config.toml
model = "audio frame classifier"
train_examples = 78125
spec_augment = true
norm_position = "pre"
mlp_ratio = 4
fused_qkv = false
width = 256
nesterov = true
steps = 13400
Rows from block 3 of a small audio frame classifier, named by matrix and row number. Rows with one number belong to one neuron. Each number is 128 + 24 x the weight over its row's rms, rounded and kept within 0 to 255. All counts start at 0. Numbers have three digits each.
Before each neuron's rows are labels from the 100 clips, of 14848, where the neuron reaches its highest value: "lies over" is the class under the peak; "strongest on" is what is common among them. Only what is clearly more common there than usual is listed. The data: single English command words and digits, spoken by a formant synthesiser in many voices. In brackets: how many of the 100, against the usual share in percent.
# fc1: MLP up (model.blocks.3.mlp.fc1.weight, 1024x256), inputs 0-127
# fc2: MLP down (model.blocks.3.mlp.fc2.weight, 256x1024, transposed), outputs 0-127

lies over: /m/ (30 vs 0.7)
strongest on: reverberation (99 vs 34.5); /aɪ/ (77 vs 9.7); /ɝ/ (63 vs 15.8); /m/ (55 vs 10.5)
fc1.326:111144153105112127108141076140192152101134112150154118169152138140156133157109124095145117096094129147092129166140137184137139171086103153116124133146079123113128155125127182105150180128113143118129133105138146156108139115119130148177119135084164121172130128147137101133129104142112155127108149158139165100113146125103138115118094101121118127096157151116118120142131137104165127113117
fc2.326:147119111168168143128118124154142163114143187143108114112132103116139165126104135156096089134110133131134118115133085151136100103144148120124119177144158132112140127122091099112095125139153088101164138096081135161171090092126120139092119174168101146130156070116150109118118101125128135098149062134107166170163126143117114133089106176115098171130133133114114163141113125164112158144095

lies over: /l/ (74 vs 1.8)
strongest on: /ɝ/ (85 vs 15.8); /l/ (74 vs 27.8); /aʊ/ (33 vs 3.7); word: louder (33 vs 1.8)
fc1.301:117116112121123130126134145121152158113140096116083141117131132132150150137152105127124124134138146133091147127127083134108111165096090113142154115122149115097079121112116155141161146143157104106122127163139099097101096147128163123095085135117132086077188147119165092139113148142137105129136136192124140163138114108085138136094146078107143126120087162110099159082151154173083101141110
fc2.301:182120107077189138104125088135140138135156167137146164150103108122075110104163133158139135076136129138132083134164168101121131123134087162119084130160132127143093127107118123056148108109166164128149131087130119144129123123119138108130137132101122144147143118096087102090144121148140109136118136088126160136129106102108061111125106114155154149118141131167110116130121082089113172147142

lies over: /ɹ/ (66 vs 1.1); /k/ (25 vs 2)
strongest on: /ɪ/ (84 vs 8.3); /ɹ/ (68 vs 16.2); /oʊ/ (63 vs 15.9); /z/ (62 vs 7.8)
fc1.442:136162074155137090120178135143096150115159105113077127101123120109121160119130156120151108157177154074135173128108129148108138129132122126065145143097136142108092172137129117142097107106131083126169160102139154138141116110119091097084108096127141115131151121109132139170118078107153126119170140151133136112148135115152161132076126091139138162147087132133145109152138076105145134140117
fc2.442:143130150131152126170129119123152080122104132145140147164154119096126110156108070110130128179142149147134180113152132133146107168130148141140103143127104106127139074109099132071104148110127129111071150150164097108107111133140162159181114119140071114064131134156109091120126127086079142115106121139107172150123128145109121125107118143137131124144134129107109207126078150141109148109131

lies over: /l/ (30 vs 1.8)
strongest on: white noise (57 vs 12.4); /ɹ/ (50 vs 16.2); /m/ (37 vs 10.5); /ə/ (33 vs 9.7)
fc1.98:109126140110183169121131084123099120107124108109120128126140083138099121149098131085128118153128132163147127118100103161160188116136082139158120116152111130172113136126111137122140116132078112123130114125113099141158154128137137082098077173110137105165156161151163186141159145109120144127118105151129133118101109087111132115138092152149122141130102126081103085177127101151114148145132
fc2.98:119169118127142106137094084152110142147158097121160152141165151150094144109088142167125148107135178127076140147117101154124107160147120159142118155124123131155110136105146146108164167165174157168188123131138111115127108126144097115146095130130146119102129141117160069134142152078137136171126100116129136125082131116124116148104114111125122127112144138173093153120140132127090113123114

lies over: /s/ (49 vs 2.5); /z/ (37 vs 0.6)
strongest on: /ɔ/ (43 vs 9.9); /j/ (41 vs 6.2); word: yes (41 vs 1.9); word: pause (29 vs 1.9)
fc1.703:133119137135108126152134165130188089173159107126154147123120176128093144138166130102104143155138061148138165127138141089172127118159158125128114165143110111128126112106149144135117129149086145162164138150160127104132171116142171124129111095135135119140114089118118124128090101115132149125139167126153141104157107113133140139161163131151152135154151175139137152128116122125137172137132
fc2.703:156085093133132119152076132131093178165110129137139132130113142146120128142140124151106110155113103079097103132108110121081135103124100113147085148129117126109141120138116105183148127098101123122113116110114114093119082136132080119107133124129142121137133109165121116094138137103115090121130136112058132146117131109138101180127118153149158087152116131101148169101131105159145174152146

lies over: /ɔ/ (29 vs 1.9)
strongest on: voice: child-like voice (61 vs 26); /ɔ/ (48 vs 9.9); /p/ (47 vs 17.6); /z/ (44 vs 7.8)
fc1.349:146152167132095134130207124175147136157165100101099138134126104168173104109105126152176110127107129136093119150137138097120112115151161083168181126120126138145141139175097090173109090149124133143119137110134130109108146115124147094098173172154143115107109169144130129177159169155143141130134091116118149175142175110139143126096160133135115139102135144160144110152134146110107142117136
fc2.349:126115136150149164137145106120156155102096109143168114153124141118137119100145139159127188148139134149161125149137122128100142107136159143126134083119109102131124099116157150109118121114166146131141126164135128105112160121145110128166072130120083088151154099155085130074152073135132078118118098078138142112165112126145173095148117146111140125106140110105131153136117134101146120145124

lies over: /n/ (52 vs 1.8); /w/ (35 vs 0.4)
strongest on: /n/ (78 vs 25.8); /ɛ/ (65 vs 16); word: next (52 vs 2.1); word: one (26 vs 2.1)
fc1.744:105136130139163159145101166159094121122122137088146105108102104094065127126146158130122141162152186169127142121114103144124135118095124110133115109126153076100100061130098135143109170113148118102124165144087114133115130139143097115143110127122092160111145147130128132145156127109116140141127133138156063086160085160142117124150131127114151107102117189133148085161146110131141135087117
fc2.744:147113148090104107174102100106091128153151142122165088188162126135131134158145123115123132137131161100164140162101143110111140142112146093090168149147107154110152132133135142150089129137135128133161124168154146139141136129151141138114141135100126088129173161127128121111093148097147106140135101098137100132132167121064169092106132098164076128128118111156118114121130113125142065127115

lies over: /n/ (65 vs 1.8)
strongest on: /n/ (95 vs 25.8); /tʃ/ (69 vs 3.9); /dʒ/ (68 vs 2.1); /eɪ/ (68 vs 6)
fc1.36:089105136109137182127117125152112139145135134160158139078114109099123152154134130077111133154161171138162149160114144146151190156086112115097146121113129159118138113143085140135116145125111125108140144132158122139123096117123104150123116154122137118166098152166117191119080138093118127147146166089123143065119132102133089157168114149096149128123085140115169103170115110138118076122106
fc2.36:127140139125100132109136100130126088177183137119149147129151162167084103102132120125102124159143085116145092114109096146095099132169096132108121129131121103155110174114116151096128123096159144148132108067184164134138128134091153103089146106146103188124113144156095146166157150096130140137151154133117142122135135098117133079137122100134135128152069114150149178148122093111127122136099

lies over: /n/ (50 vs 1.8); /f/ (25 vs 1.3)
strongest on: voice: deep voice (61 vs 24.2); /ɔ/ (37 vs 9.9); word: on (27 vs 2.1)
fc1.716:172107117189117125083109147147154165131138121139172121117127136120133129120137120140126108130148107095122135083113170125142119146129086153139101136096138111110114128106122113140146117119123084158122105086158166109120138213154160141111092105162125118134165157163104089123100135142118110134137166144166155117138145120128111139145096108160169121144103161144147133112163145150083134148179
fc2.716:146133115154134132158119127124097157083131124151108150158070203129121097157134151119149141171109147116158136160141116118134112149100138084113130114142136142134118105127148163135118125097136128114164097155124133084155106102129128070114127128131059099180098102089102152127154136134155108109120143116140150165165089114141119163156136153114157146120151109130140121129135117138133160161109

lies over: /l/ (44 vs 1.8); /w/ (25 vs 0.4)
strongest on: /ɝ/ (96 vs 15.8); word: louder (29 vs 1.8); /ð/ (28 vs 2); word: weather (28 vs 2)
fc1.369:111144149118111085111152129143128094103122109110083126125131130080137119123112088132146132138103110097133139141145117112131115157120108151074126135154129119149147147092132169100083142152168123108141092150103124108140143195109103110115118150142132146133140134101147152115172108082096122112107117162101111118115150116100084118096156136090118111144148106138103133119079134120136121132142
fc2.369:150076152100116115144093108169143130119156175115122154142123110157114137111130155164101129116129122126155131145099064142086153112100133133141145128114125081110115117113099132110075114160099168157104136106115118152091091114106104154112134141142168125193164141119141150108106136144116139127177190153150121176127103160136137099117111169134141125108125117169091161148158138097111125129136

lies over: /s/ (64 vs 2.5); /t/ (34 vs 2.8)
strongest on: /s/ (93 vs 20); /k/ (92 vs 16.1); /æ/ (57 vs 6); /ŋ/ (34 vs 2.1)
fc1.72:106113140122138097147125138152117110177134154163146139100148121118101169137164132085121134127095095086129153136113125125137150149150174111113139083175118159091146106122103131164112132066119126107125140117134108116168169115171132107089120120109156129112133139106111111137130102170129163105151087114115071123128167164150176102125156152108100132084142168114114126125160159117132111164098
fc2.72:124165111139117156139124142127164149093146141083156150131148133103166138095085121119171123153159148150128117089144168116117163133134165151107092165111123146125076137135133146115106116095140127118121135151120135145118110162103119159138177109151115174139130081146114099112127112135119144119159114164104114111141140134115110140060162124138129107086142066130093121153082108133098129148147

lies over: /m/ (29 vs 0.7)
strongest on: /ɪ/ (48 vs 8.3); /z/ (44 vs 7.8); /j/ (43 vs 6.2); /u/ (43 vs 6.3)
fc1.570:071135127126115122124126131058139133132113102143138148116132119140165129116171130124125150168126130140164109152146152168131120143115087159157118174158181088087104098143127090108155140140132125099102139114127127157147127096161140182099124121144149096134143110133136170112131140118153137134155157099128120115123113130111125142170103122114151131184046091106093163121098164134118137129085
fc2.570:141096119107135142153075079116106132124165138148122081108145126111155143146111097135170131092121101148149154104090129125097134103072119138124110129092131142128145106104162121139145123153097127104121142111166147086157135103154152107152133125121133114150108134132166144114113134118159155057147142137091114163114129162142169157117128118117144136113091148137122096122142127112135125083130

lies over: /p/ (68 vs 2.1); /k/ (27 vs 2)
strongest on: /p/ (68 vs 17.6); /z/ (43 vs 7.8); /ʊ/ (39 vs 2.1); /ʃ/ (39 vs 2.1)
fc1.207:141083130088130127113132088131067120119136092139118157130122126146103109126153108116134079133134129129146142150139124116152147110097158096132114114107142101158157136136151113092091130073156124116119141049126111128141119153129135125137152086093094102129148107111112135142112104108133137118133185123084136116141087125093109139103146126102113146075113156092083111148200106149134148129111
fc2.207:148174168166108131154127123163150075119102172101121114126157140154147092167129087122129220140129161130173109090151120174106115100158111124140116119148118133157101115066108134136135084144079124167117119164136096134121127141121140101128149115110141140109109120139136146144096126105158124178107129119160112118119142090146124102124146146137130094163100144117153089117093103134108120101128

lies over: /p/ (67 vs 2.1); /k/ (33 vs 2)
strongest on: /z/ (89 vs 7.8); /ɔ/ (78 vs 9.9); /p/ (67 vs 17.6); word: pause (67 vs 1.9)
fc1.71:165116152135126127150142104134142130141117118141112136138116150114190121108149073157146116137102162149095112137159095100082125140104120060158101134099175104100134140123155141170148121128108125121107124097091097139121119094140167135073173125135120147120104122128127081114134135113125101155121085136117167135129099078088143135126113142133128122142126122095161103104127139163096152126149
fc2.71:119139098178094101135141143134165112161119135127103118136142139114168140171175163149128142130136117120123157132136172175158112113116095127092143120179120125127149095072095149108134145124111135139096151172141122113167149148129134080131116154141108136145111117084140113144096133121151169132117194126105106143135111135125157127092139122130119099133167118141076138207137135090157162106134

lies over: /m/ (31 vs 0.7)
strongest on: /ɛ/ (70 vs 16); /ɝ/ (48 vs 15.8); /ʒ/ (40 vs 2); /m/ (40 vs 10.5)
fc1.436:153110115095163162110160126138136113129148134116138089167141079131107112134125077129127127141129144135127155139190097116134109146144119142161099156117122144158111079076089101125120171125115151075114113130142111099117103133145128086114099109127087132071178155072129117125161085118078083124143128120110122139129123147124089167137146124067161115168128121092150099116103127093144121091103
fc2.436:119090121122135165158095124140125122095102150133191131141120105116133121140171166131147122107121141142131130175099166093142180131101145139126127100092119100092110157100106146078152137134149137141152126166157136122137141095132130161162166135091069123173093101111084144110133161127150175133112129122098087122095102151143128166139081168135123166124112126102110139145156127118109135136154

lies over: /m/ (41 vs 0.7)
strongest on: voice: child-like voice (76 vs 26); /ɝ/ (64 vs 15.8); /m/ (44 vs 10.5); /aɪ/ (41 vs 9.7)
fc1.309:112166117105133121148152101157116088155144128159135108114129134133109101131149116151111129104116148144112132104134146159122089182114117095181132138138134123136155094145165165113157125113092123096113093142141117112115125142155144081098083153116145111095106150135152113156116098158126110148114151162140093181138150102145106104105166110131113121087168154112104128125159092129169106131132
fc2.309:132092103107176090152122117098124196143134138108148148138120113159132109132193069145139123142087116146119105136091084101096126105122147124072118154116125174130093125121095112117169144139159131130132128169152104133129149142142152143184095114123092135139131102175147110137136179119101112094156115088151155166098138124146111131109112129141159120202146122101101123130119128137160165137129

lies over: /ɹ/ (99 vs 1.1)
strongest on: /i/ (100 vs 4.2); /ɪ/ (100 vs 8.3); /ɹ/ (100 vs 16.2); /p/ (100 vs 17.6)
fc1.486:070126083148120134116170110127104134141143139138154132116141118120085135087149150148174158135093151131142150123142147096116130106104118142146137133116115171139160104159123146118116107134116159104103121134119139089123132127094140065095116122142104163125135105129144100115139163115113097140143163149116121156135167113120137111127121091126128127156141154102137097061111157112116120140146
fc2.486:094118112118132154184111118120112151126127097117111098186137093109115143153111084117107093120119156129122095131096153137156116139129129084146066087075107082155143142119153106125086159129112144094175127106105143120130137107118132120146136130063088097157136140137120145139146086124148146113101134128115162155109159128125107137122129113163135103097152131118106163111104126090181122103101

lies over: /s/ (66 vs 2.5)
strongest on: /s/ (88 vs 20); /tʃ/ (44 vs 3.9); /ɝ/ (44 vs 15.8); word: search (44 vs 1.9)
fc1.267:102162143117116114122127169142157117107111160133112121091110092134146110146112087139180115139089133118125180102141128102117147128136170143119130107124154167114143155131118154119108170164156154120139081175115116107121114130095104103140105123156102132127067136112146143113134074144110158123124097111127092076103167146103169100122181167151094110086091096105148127152137096127135109107137
fc2.267:153065140151133164152167139111136105119137145156113140100099125081149169088122158170121109149162108121113112154093122119101120104080115121123084149163120110158100138116144112167108135108153095157138109153121137113048127151169109137101115153153103102172142111170108103129132157131121147151122144145134159136129113089161105127088119130171139119136113145126110115129118146150106165150135

lies over: /s/ (96 vs 2.5)
strongest on: /s/ (100 vs 20); /ŋ/ (68 vs 2.1); /θ/ (68 vs 4.2); /æ/ (68 vs 6)
fc1.392:129129118126143130153117076106127126174182183138138141133106143137071161113129154131126104095148087128106184117145101088160120118130104161112133099122115146154147111087166170112131094088115136116122148121150111133133142161123162145141135137112141144125073146132124096180160120100130141155124112135142106130103100106171134125093150134133137117113147109125152122125164164128094123125119
fc2.392:160142135100148071148153112164165111124155162144101135120117129105165144160124098162115132098134131153124131122172124112140157096136117136119120128098181142168103148139113145139150139164099171192098121071135163123078066119118119130096123102114112122107129101105162119114159123140137146121136138103129179131138107149115140150127164142150154142106091131057147128159152152167133121108151

lies over: /ɹ/ (92 vs 1.1)
strongest on: /i/ (94 vs 4.2); /ɹ/ (94 vs 16.2); /p/ (69 vs 17.6); /ɪ/ (65 vs 8.3)
fc1.653:125134157113168102142136160151135119148142160162139085102140111100098143073121152178175124156069135143102152094150118119135139100090124092137118125096127125126099097174158082172139142124113106121095196161109122118133142117131153085169147116126111150130129103130106135128114135109134110118176161171128164166128146130099094121131125106137125147147121115128164132103076123100196151102088
fc2.653:096161145110144149087134116125123147147145115138101156134103076115143078143084136127156139088086130143143155111109199112127149182171109104110152114123094173118133156114131111141130182133122098136161081094126160132093101126125134114158101107090122144087121131093146122125075146171131147160121078142110148117137098120141141136139075125130098112123131176108126165118102141126178122117123

lies over: /l/ (100 vs 1.8)
strongest on: /l/ (100 vs 27.8); /ɝ/ (97 vs 15.8); /n/ (97 vs 25.8); word: learn (97 vs 1.9)
fc1.35:142145105101149127142119112134186130158133148158112141105132140110115127106155150164103094139123113113120130132119128146096139117091109141105143117122118122143105100124105129145110144121130128095110118136164100123159116116091116125166122122092147126110149127135117118151117138137071089129103172120156137117148141115095086133138134085087137149118135108153110104104084129124129121135129
fc2.35:167130145154133097085131144163102134122159120132105115152117107142129135130106120143134145129109103111108113101110157112102104100133132123149129151163135151114130120112157100131129147135111112120131121117094167121139127191149134099110149121130115130115125147150156136150097153150093108152126165169082145185123085091109097112134145101150152121140170119093139170123141115159115117122104

lies over: /p/ (47 vs 2.1); /k/ (25 vs 2)
strongest on: /t/ (93 vs 22.4); /ɪ/ (50 vs 8.3); /i/ (47 vs 4.2); word: repeat (47 vs 2.1)
fc1.78:155135099129159122152143100180120123110177109122131144089143137146108110142132106094120184153145147129169114095126127155109134151080150091107143173110124120149112140122128159153147136120128101155135142144126132079113072144072159161084126139112159114111129102144108100147120117101121126100152153123130113146142110130146137121101146108082115146097107119125089143108125145126174117129119
fc2.78:104142113095092151124157121122147132095078153114147129154108110130136159139116146139142135122128074122118177160120131185126137157136129128109060089163148094137118114101149091145124110123122099114075103132115098116167119094128129112193118154168077087145116102060127141164126108130136132150088134124131108113119127151139048117114119116179134127177108125116149101149127148095125143179136

lies over: /p/ (53 vs 2.1)
strongest on: /p/ (53 vs 17.6); /t/ (47 vs 22.4); white noise (36 vs 12.4); /ɝ/ (36 vs 15.8)
fc1.229:161116102181101118072121119115133124120084089154112154185145159092159117115108104143132120106151140115085105149153132159121110134141149073130128108108167136148128130100168175135134165118118122096132105127143107107172112136120103139132120171131133154117103185122095111147138100124158130139126130164111112114134115148154141127144163116093123107122145104099120126142148119107104104128123
fc2.229:117123136093119159182111131121148124128179157123092135120115058127140104133153138140118098131107120162149147141137141109174099148164140129173149110145113133061123094124130089140121116069115087136078108144109130134109156121118086075136148074170157107127180095136149114122103122149114130161115165112107172139134149123122125143098112119101136163142119160128165168121122101116163128084138

lies over: /l/ (80 vs 1.8)
strongest on: /l/ (83 vs 27.8); /ɛ/ (68 vs 16); /t/ (62 vs 22.4); /f/ (53 vs 12)
fc1.621:122118135110160139073165134139115126125124167074093158143122163115153108119146143163154113163112116108134183176145100145162153166118116104121148089135181119084085107119088105131118147161116150106136130142131137119099122145154137120052136119125121122130148080117095146151146111146149132155136158107123111138128129132106126115123145111118136092114149121133144107148150126114127140194129
fc2.621:116148143152104115117094116128137148124138106155138160149103114144120123156167129125152105123145158136149093092120101123075109120102113130120121115135118107126183125127109136107122098100115096118099146141118076139121140127096135114142118135097171122149089141098139133108159118143125116098130114122125168166123122133129146105066143101118127097106127123146083152146132124138081099109159

lies over: /p/ (100 vs 2.1)
strongest on: /p/ (100 vs 17.6); /eɪ/ (60 vs 6); word: play (60 vs 1.9); /ʊ/ (36 vs 2.1)
fc1.644:142109158175105106149179139135125152141139118101088134147098134086153105110147147124136124098129144128129123132164144126121081112164150099130084109149102117138126100128135122134134147071111106144150163084145109106112128086103177122112172108137099127139088132137107087099136152126124126139143128130116164126147118120105098149129145165112153073122133122112129117123138096107136083074147
fc2.644:138124091120109132126119141137165117074129129149160097151146135136119116177152157118142135154169119115176136132131087122117089143156103101135135101124151139111136123138111138120171158142100135135094118148138164127126131106138111131177093098125120160136143137098136118124128159111083175099153124167152114153173152163088134136109087148138101112098183112148122103162110168092117131145148

lies over: /ɹ/ (87 vs 1.1)
strongest on: /t/ (99 vs 22.4); /aɪ/ (92 vs 9.7); /ɹ/ (87 vs 16.2); word: right (85 vs 2)
fc1.730:111133125172123181130151125126158065151147161122125162144091128198108111166158157157096118140104141131118134117124116128144098130129121129081082124117154142155127094139112134131113136132123129092119107153128093118114161097116137129088124131096133138117150146119102154171158158131082162146137128169104146092154137128069161128123104072136140131154102144104135131111172122141174116127132
fc2.730:125112104104092131102119159128111182145085112146120153092128143115105196090143143164182141106196137103101132128109093156117105158101141121157136133096129097087125075115115131116111144169111118147113147117066162140127155180119122120139077120126136114117105131140119102146115140110107097143132134137128121174106094155142123143077150137097157120124123114112111156132096154101113118120131

lies over: /l/ (52 vs 1.8); /oʊ/ (38 vs 3)
strongest on: /oʊ/ (88 vs 15.9); /l/ (82 vs 27.8); /h/ (80 vs 3.9); /ə/ (72 vs 9.7)
fc1.416:111095145091167121140079106124090171137121135122114094119110162106143156094145142172134123117113123109143135121123130169108137114139065136105137125159129134114109124139142139099157093145148148106110103145180112106110134147164131104178144153127101160124127125096124147130147126114119113102127116165105121156118135136145101099115152090083106105090108109090142146157118110114182162162119
fc2.416:126113104097116128140146148119154163146110095151136189094133082150074130114078107134117101123082099114151187112133133129168123098071139064120128136150124152134104136118118109121111127096117092120156145141110136055084106122108115137092125167123152115085121145107128134090106159151137123112128113148128161146090126104108131131083126115144143164166169110128087116121103118107111107148167

lies over: /ɔ/ (25 vs 1.9)
strongest on: /ɝ/ (88 vs 15.8); reverberation (72 vs 34.5); /m/ (33 vs 10.5); /w/ (29 vs 6)
fc1.604:103126129125140147167110160105132148115142126064137126142134175071094125126108110155109096111125125156146113097103131150148117124100104116100146122144109117134181125094119166102173123120099156080109117187098098143160089106173112127140147100095115098127122101137106089148152111137125099106104106133110121154126106115130107149152147119116105127110134149140091115139137148152149132116147
fc2.604:165153152126129106080137116143139132138139150138130141142130095144136109152119098121158153123126148150131099106153131091135133124189108168157154112109122143173118100126167105129107141129067104146114132128106160141112136113144109148095153163130131145127134139109130117119072147139131105122141148077139128133137139147139129142105109132124132114123181111125117106145143116163126147141088

lies over: /p/ (39 vs 2.1)
strongest on: /p/ (75 vs 17.6); /ɔɪ/ (28 vs 2); word: point (28 vs 2); word: open (26 vs 1.9)
fc1.706:106131138149107117114171135163167093093122151140128152123149097121159137172149127130189042145091170159148134183148107154150135146125145128128130124096108144143146169151134108129118127112131087129107153167098130169112131153142200146135128095133149147114114152134127085117134162123173121129174118122098114095132080113100143134141138166133122141153115100094123138153131103115128137114125
fc2.706:135100131127138120173163167101131171118117110127123104137160146112113091101127108121092166155127142120146095111129155150139103091114098127132132125120133118136096127126116124114101119120130178145134115106093141124083129144116109120134180152133114093160099124155130117118144104126123144202094117191162156126153134106095118163114142129142132129112121071133147173157098130133084125141124

lies over: /ɔ/ (35 vs 1.9); /t/ (28 vs 2.8)
strongest on: /ɔ/ (37 vs 9.9); /f/ (34 vs 12); word: off (32 vs 2.1)
fc1.761:120158135146122172133132145078146121087123143098091116121204175125075167120133119104086129143099100114149139103107123153117163124124136142101105137103149156130104148124165149116154136125107155133115134146135099104107168098135112129124119110107122106088178093110086125124126138172135114083131170121138142143112129160125101132130148085142106116196171146128092120083135107152124148132109
fc2.761:140138123148145124119141119204132152096114127151109146166078111102143136141153148115142114152099113121117168132158122159128098110142102154149107143160118128099101100132174176111102107149076113121155128094125120114103117157123142154121145147133080154134160128134146164153177150148145127143131172125102159112139144107118134106106133136138163091155057115121148149103108105113137131155142

lies over: /p/ (30 vs 2.1)
strongest on: /t/ (74 vs 22.4); /eɪ/ (35 vs 6); word: eight (33 vs 2); word: repeat (30 vs 2.1)
fc1.620:137141133129125107154126106147114137100132119134121158114161112094142134157132129100114143121169130153139124116154120177151145171147116119096103182115138117101121087130145127119095108116151120092088121064066143130130157141107132121113133151098106097121129118145153127113162146111137117098133181119161143125150131111126124147100122121072106110111133114148106114100126138134137158151120
fc2.620:154125123148118153145143099109131135123111178116122123161145114132148126134111102149156134163104153131112142131105093132111140081092117147095153076137100131127111130164076127168118100135115161150106140104137154133088169164150150141098177126143134113142139116112142190131097105156139136132140147113147097096176111117120124151138137087125194123111108082109120089113074158149126128118159

lies over: /ɔ/ (97 vs 1.9)
strongest on: /ɔ/ (97 vs 9.9); /f/ (94 vs 12); /w/ (90 vs 6); /d/ (90 vs 7.8)
fc1.356:127169130137132121163113145091136108144121147150164127114122088152120146146154118114125131149124141141114124155163130142151125125131168146147149141105127139130136140100152111101137168134105165134148118150148125133145155177151113131153159125162159114090142126160131181091139165132141101171100140127107135141092119150162139114184151120085142142128113119157085131149109178113213127182155
fc2.356:140101134144083128137136109102129174155132142146128128148119100098147123069118071127136140126133079145155128105113138122112119120140109118109122080121095129108129151177094119092104072110136131115144141120123125100116147124118168111146157149120133112109117108164150099124104146124163141111099123108087142130100115129123139131154138155127118171081127081119124143118180134119158109131101

lies over: /n/ (91 vs 1.8)
strongest on: /ɛ/ (98 vs 16); /s/ (97 vs 20); /t/ (93 vs 22.4); /k/ (92 vs 16.1)
fc1.195:094139116107137155126113156164086153141154122124139135142109093076151135144136148118156123153165141124127122171159150127148145145112137108086090167118124085131126104125102140118140134165118124093083140121141147111117137124134144124125169141111123145160137127127110132171120093127150096138108152116116096119088119150136137113116108108129144110144147141121141130149123119123121156120132
fc2.195:113100137126124103095089081165136139086089123132162104125135141137105066149160136118147136196134135128183153123134160161126136119142115135121156142136125134104126153115086157102116135080150148151123146140151162142130165145135130134115122126144125103128129093137095134103132145133148137115136111143151149119134165133111180172114159119139107123116134122125100164096151068119125108095127

lies over: /s/ (65 vs 2.5)
strongest on: /s/ (77 vs 20); /ɛ/ (58 vs 16); /j/ (55 vs 6.2); word: yes (55 vs 1.9)
fc1.479:153093132102116105142156131112072142160117086159112130106131100136116112138137115115154166084162125144125187109160149134119126164122146099146180151148095124081124119135155113142108146112160107110138118097190129138130123155130156148119101131107144138090136138095117140150130111142164130130151128113165139132071116170165153073114092161144140158170138096122148134100157148143138157125184
fc2.479:147126144139128166081143121157107149114113163143116099161142163103170117134111113165146140159148155124158125136137119104146107118134111069158155150115148087121095144143106127182092119126125151109133157172099103097159107091134090120164146146137105118120145119149107119145189139138133136154089150113107161135184106164122106147128136141133138121148175123145123184114134096105116136114104

lies over: /s/ (73 vs 2.5)
strongest on: /s/ (99 vs 20); /k/ (93 vs 16.1); word: next (42 vs 2.1); word: six (32 vs 2.1)
fc1.409:126148110099178170118120120114115085137142093110110153092139110119089114138184129131103116098166116120121157141114121146144111132120159120122141159142129085106171136113120125125167129108108157115098123151193151111121157124116166114143117080120136167132072197150098099122143154129194112157134141168163108135129118124077124157179096095150122134141103105109111141141105136103149126099123
fc2.409:120104095158090109136143145156201129149149143132164140105138145179168176148094149133140154162152100091094167136162111094148125147153095087128153135148113107170148088143145129177144084117103129140156119119134096122125118120117128171087140101119125124150150071118088115166131117140131135126108118138151176180109115165139124101096127108164181123126131102131128146106135117118132125146117

lies over: /l/ (57 vs 1.8)
strongest on: /ɝ/ (77 vs 15.8); /l/ (60 vs 27.8); word: learn (33 vs 1.9); /m/ (30 vs 10.5)
fc1.554:131111129099169183126102095130109131133137117140126170171143160146092116160134104163140152091143115156136116159141109169141152123085104106100138120103143128125126131145085120148086158110116132129107119096110086136089185091157165125162173141136116080123137119117142115124105133175159113080141142099082106138125111150095132139157153088127150117141132097140151107130143116095112132106098
fc2.554:096127184116133124109140117129113126107134114141113138128122157139129150143144132147172137130118070173096108163148087092153146126149127142176126097119102127123112157159153176141146143166063121155141095112141107134121127135109108179107131147138132120154126125135110110134169137086111133114141187127115150213173111108144088109093141131104138105172105170160109141130142148109123123107160

lies over: /n/ (44 vs 1.8)
strongest on: /n/ (63 vs 25.8); /s/ (62 vs 20); /k/ (46 vs 16.1); /æ/ (30 vs 6)
fc1.525:110136104125134148135167119143105143157095104089105131112136137131141143141110105120110128094154170185145168112129109149158107172126109102065087162134126136110095132087100140168116115132119175115154113149160128119124112120154103128132120124138117115151126138123112174153122112117106112109125182103168073142112114139133118158137131122131140143171100120094127115132117120107157111090092
fc2.525:138135128155160085108107091132082147111161124122165146160136124118117131177138126112120108188172110114155130159125151134095116115125128145116126152120121083113135125137142094080074141076166113105127141137146154130109137175141145116133108118126112168094121123158091114096098122066094115117116094144090148136133127125096128114099100145123126091099136161095159171124147127161112128129133

lies over: /n/ (27 vs 1.8)
strongest on: white noise (51 vs 12.4); pink noise (41 vs 12.7); thin (high-pass) (29 vs 12.2)
fc1.625:126146127116127154117120134148110109126118081118108118104179148146128148105118124101118142138105125112149157139140123128136146150104184081125113184128194124160132121192082129189133120154119080128122147127140100125115162170131144132132118141096119105142121128142142134092151084140117131153144092155115095149143123126116124155131108122151113139112107148063119097146131126112084139107106
fc2.625:127168132138136151124163089127081132121089149104182123136112095042103148123112119147081099153189138137154135134120111111113078166144156169155137106080079109106119140154110154094093118086118144161145161094139144099100146146105095140107130146162113111117142132118143110131116161098121146099102110108115149117125088118123124117100099124151103113124110107121138151139080139097097137130160

lies over: /ɹ/ (85 vs 1.1)
strongest on: /t/ (97 vs 22.4); /ɹ/ (96 vs 16.2); /aɪ/ (86 vs 9.7); word: right (86 vs 2)
fc1.671:126145116085125121107087149170122142125117198151158133155188088137109097119128153142131159123151136122147171124149133156095106135125173132099103138115148116103121115136142109130147113167115121169158142113087130096144157117127159087107103134134130153083091120167094115142137135128148147119172147158126119111092101141097154149136123153151168120146094136128123128150113131120139134068088
fc2.671:107114121122116122160117089052144106139120144164104130157165158106185137083141145073151124096170119126080151139098107119127134152129137124133118091117119094132121138135121117160130164152135122105113166103111123169103131142162119103123143114145115111115149079126112124116160118131153151158127104132139115134133092153134177116134096118161118146122085078143129127108122120137114150131090

lies over: /ɹ/ (64 vs 1.1)
strongest on: /ɹ/ (73 vs 16.2); voice: child-like voice (53 vs 26); mains hum (40 vs 12.6); /ɑ/ (37 vs 12.6)
fc1.683:113098150156102123161158156158100165118144144143168125123141123139099145109178112146100128093154153093128158100149130112183128139105087138165130170139100122077121142175123142151111096144115099135117119128139161133126123127103116133134140112148147146153095134103083106129108136071148160160133133197135156106113156091125160116154176124140162175174111152117180144144133134132152137104116
fc2.683:123122138097142157134114139135141128132142132116135144104124121144136138101088157098138107095115158142129137110102146118128105131116168144172129179114133131161090112121150144105156083157132102147115175156137089100139145182090114107101121117138110141092134116137087126117085147152129154118166142114098099084121103117122133143136175147144140117123089137112123128125113104116165099089162

lies over: /n/ (47 vs 1.8); /ɹ/ (46 vs 1.1)
strongest on: /ɑ/ (79 vs 12.6); /ɹ/ (49 vs 16.2); word: on (38 vs 2.1); word: start (32 vs 2.1)
fc1.659:127145121102114144086135107140096127184124121119141126144115149148124111147160126124093155130092148103141156098114103122135104121145123121112141094135140120129098122179104113078153105106120076133156114120157120133130123158152138128124099145155118126164134075154124106138161087128109114120102132112170166130145104100061122117140133113091124175148106183105183118090141109120075124133141
fc2.659:162129100174079155139156116116133162155087086108093160157111131174121113124078132155090112142175167132116145142178157129149147152128115143107129120156158124156119130117126130157104103118116146132159162130097120145109118063115137067123116114091124136115118178130093127107143156123105088131133120123121100127118137109106135159171139153142128126120122097134126173127103139123108102116119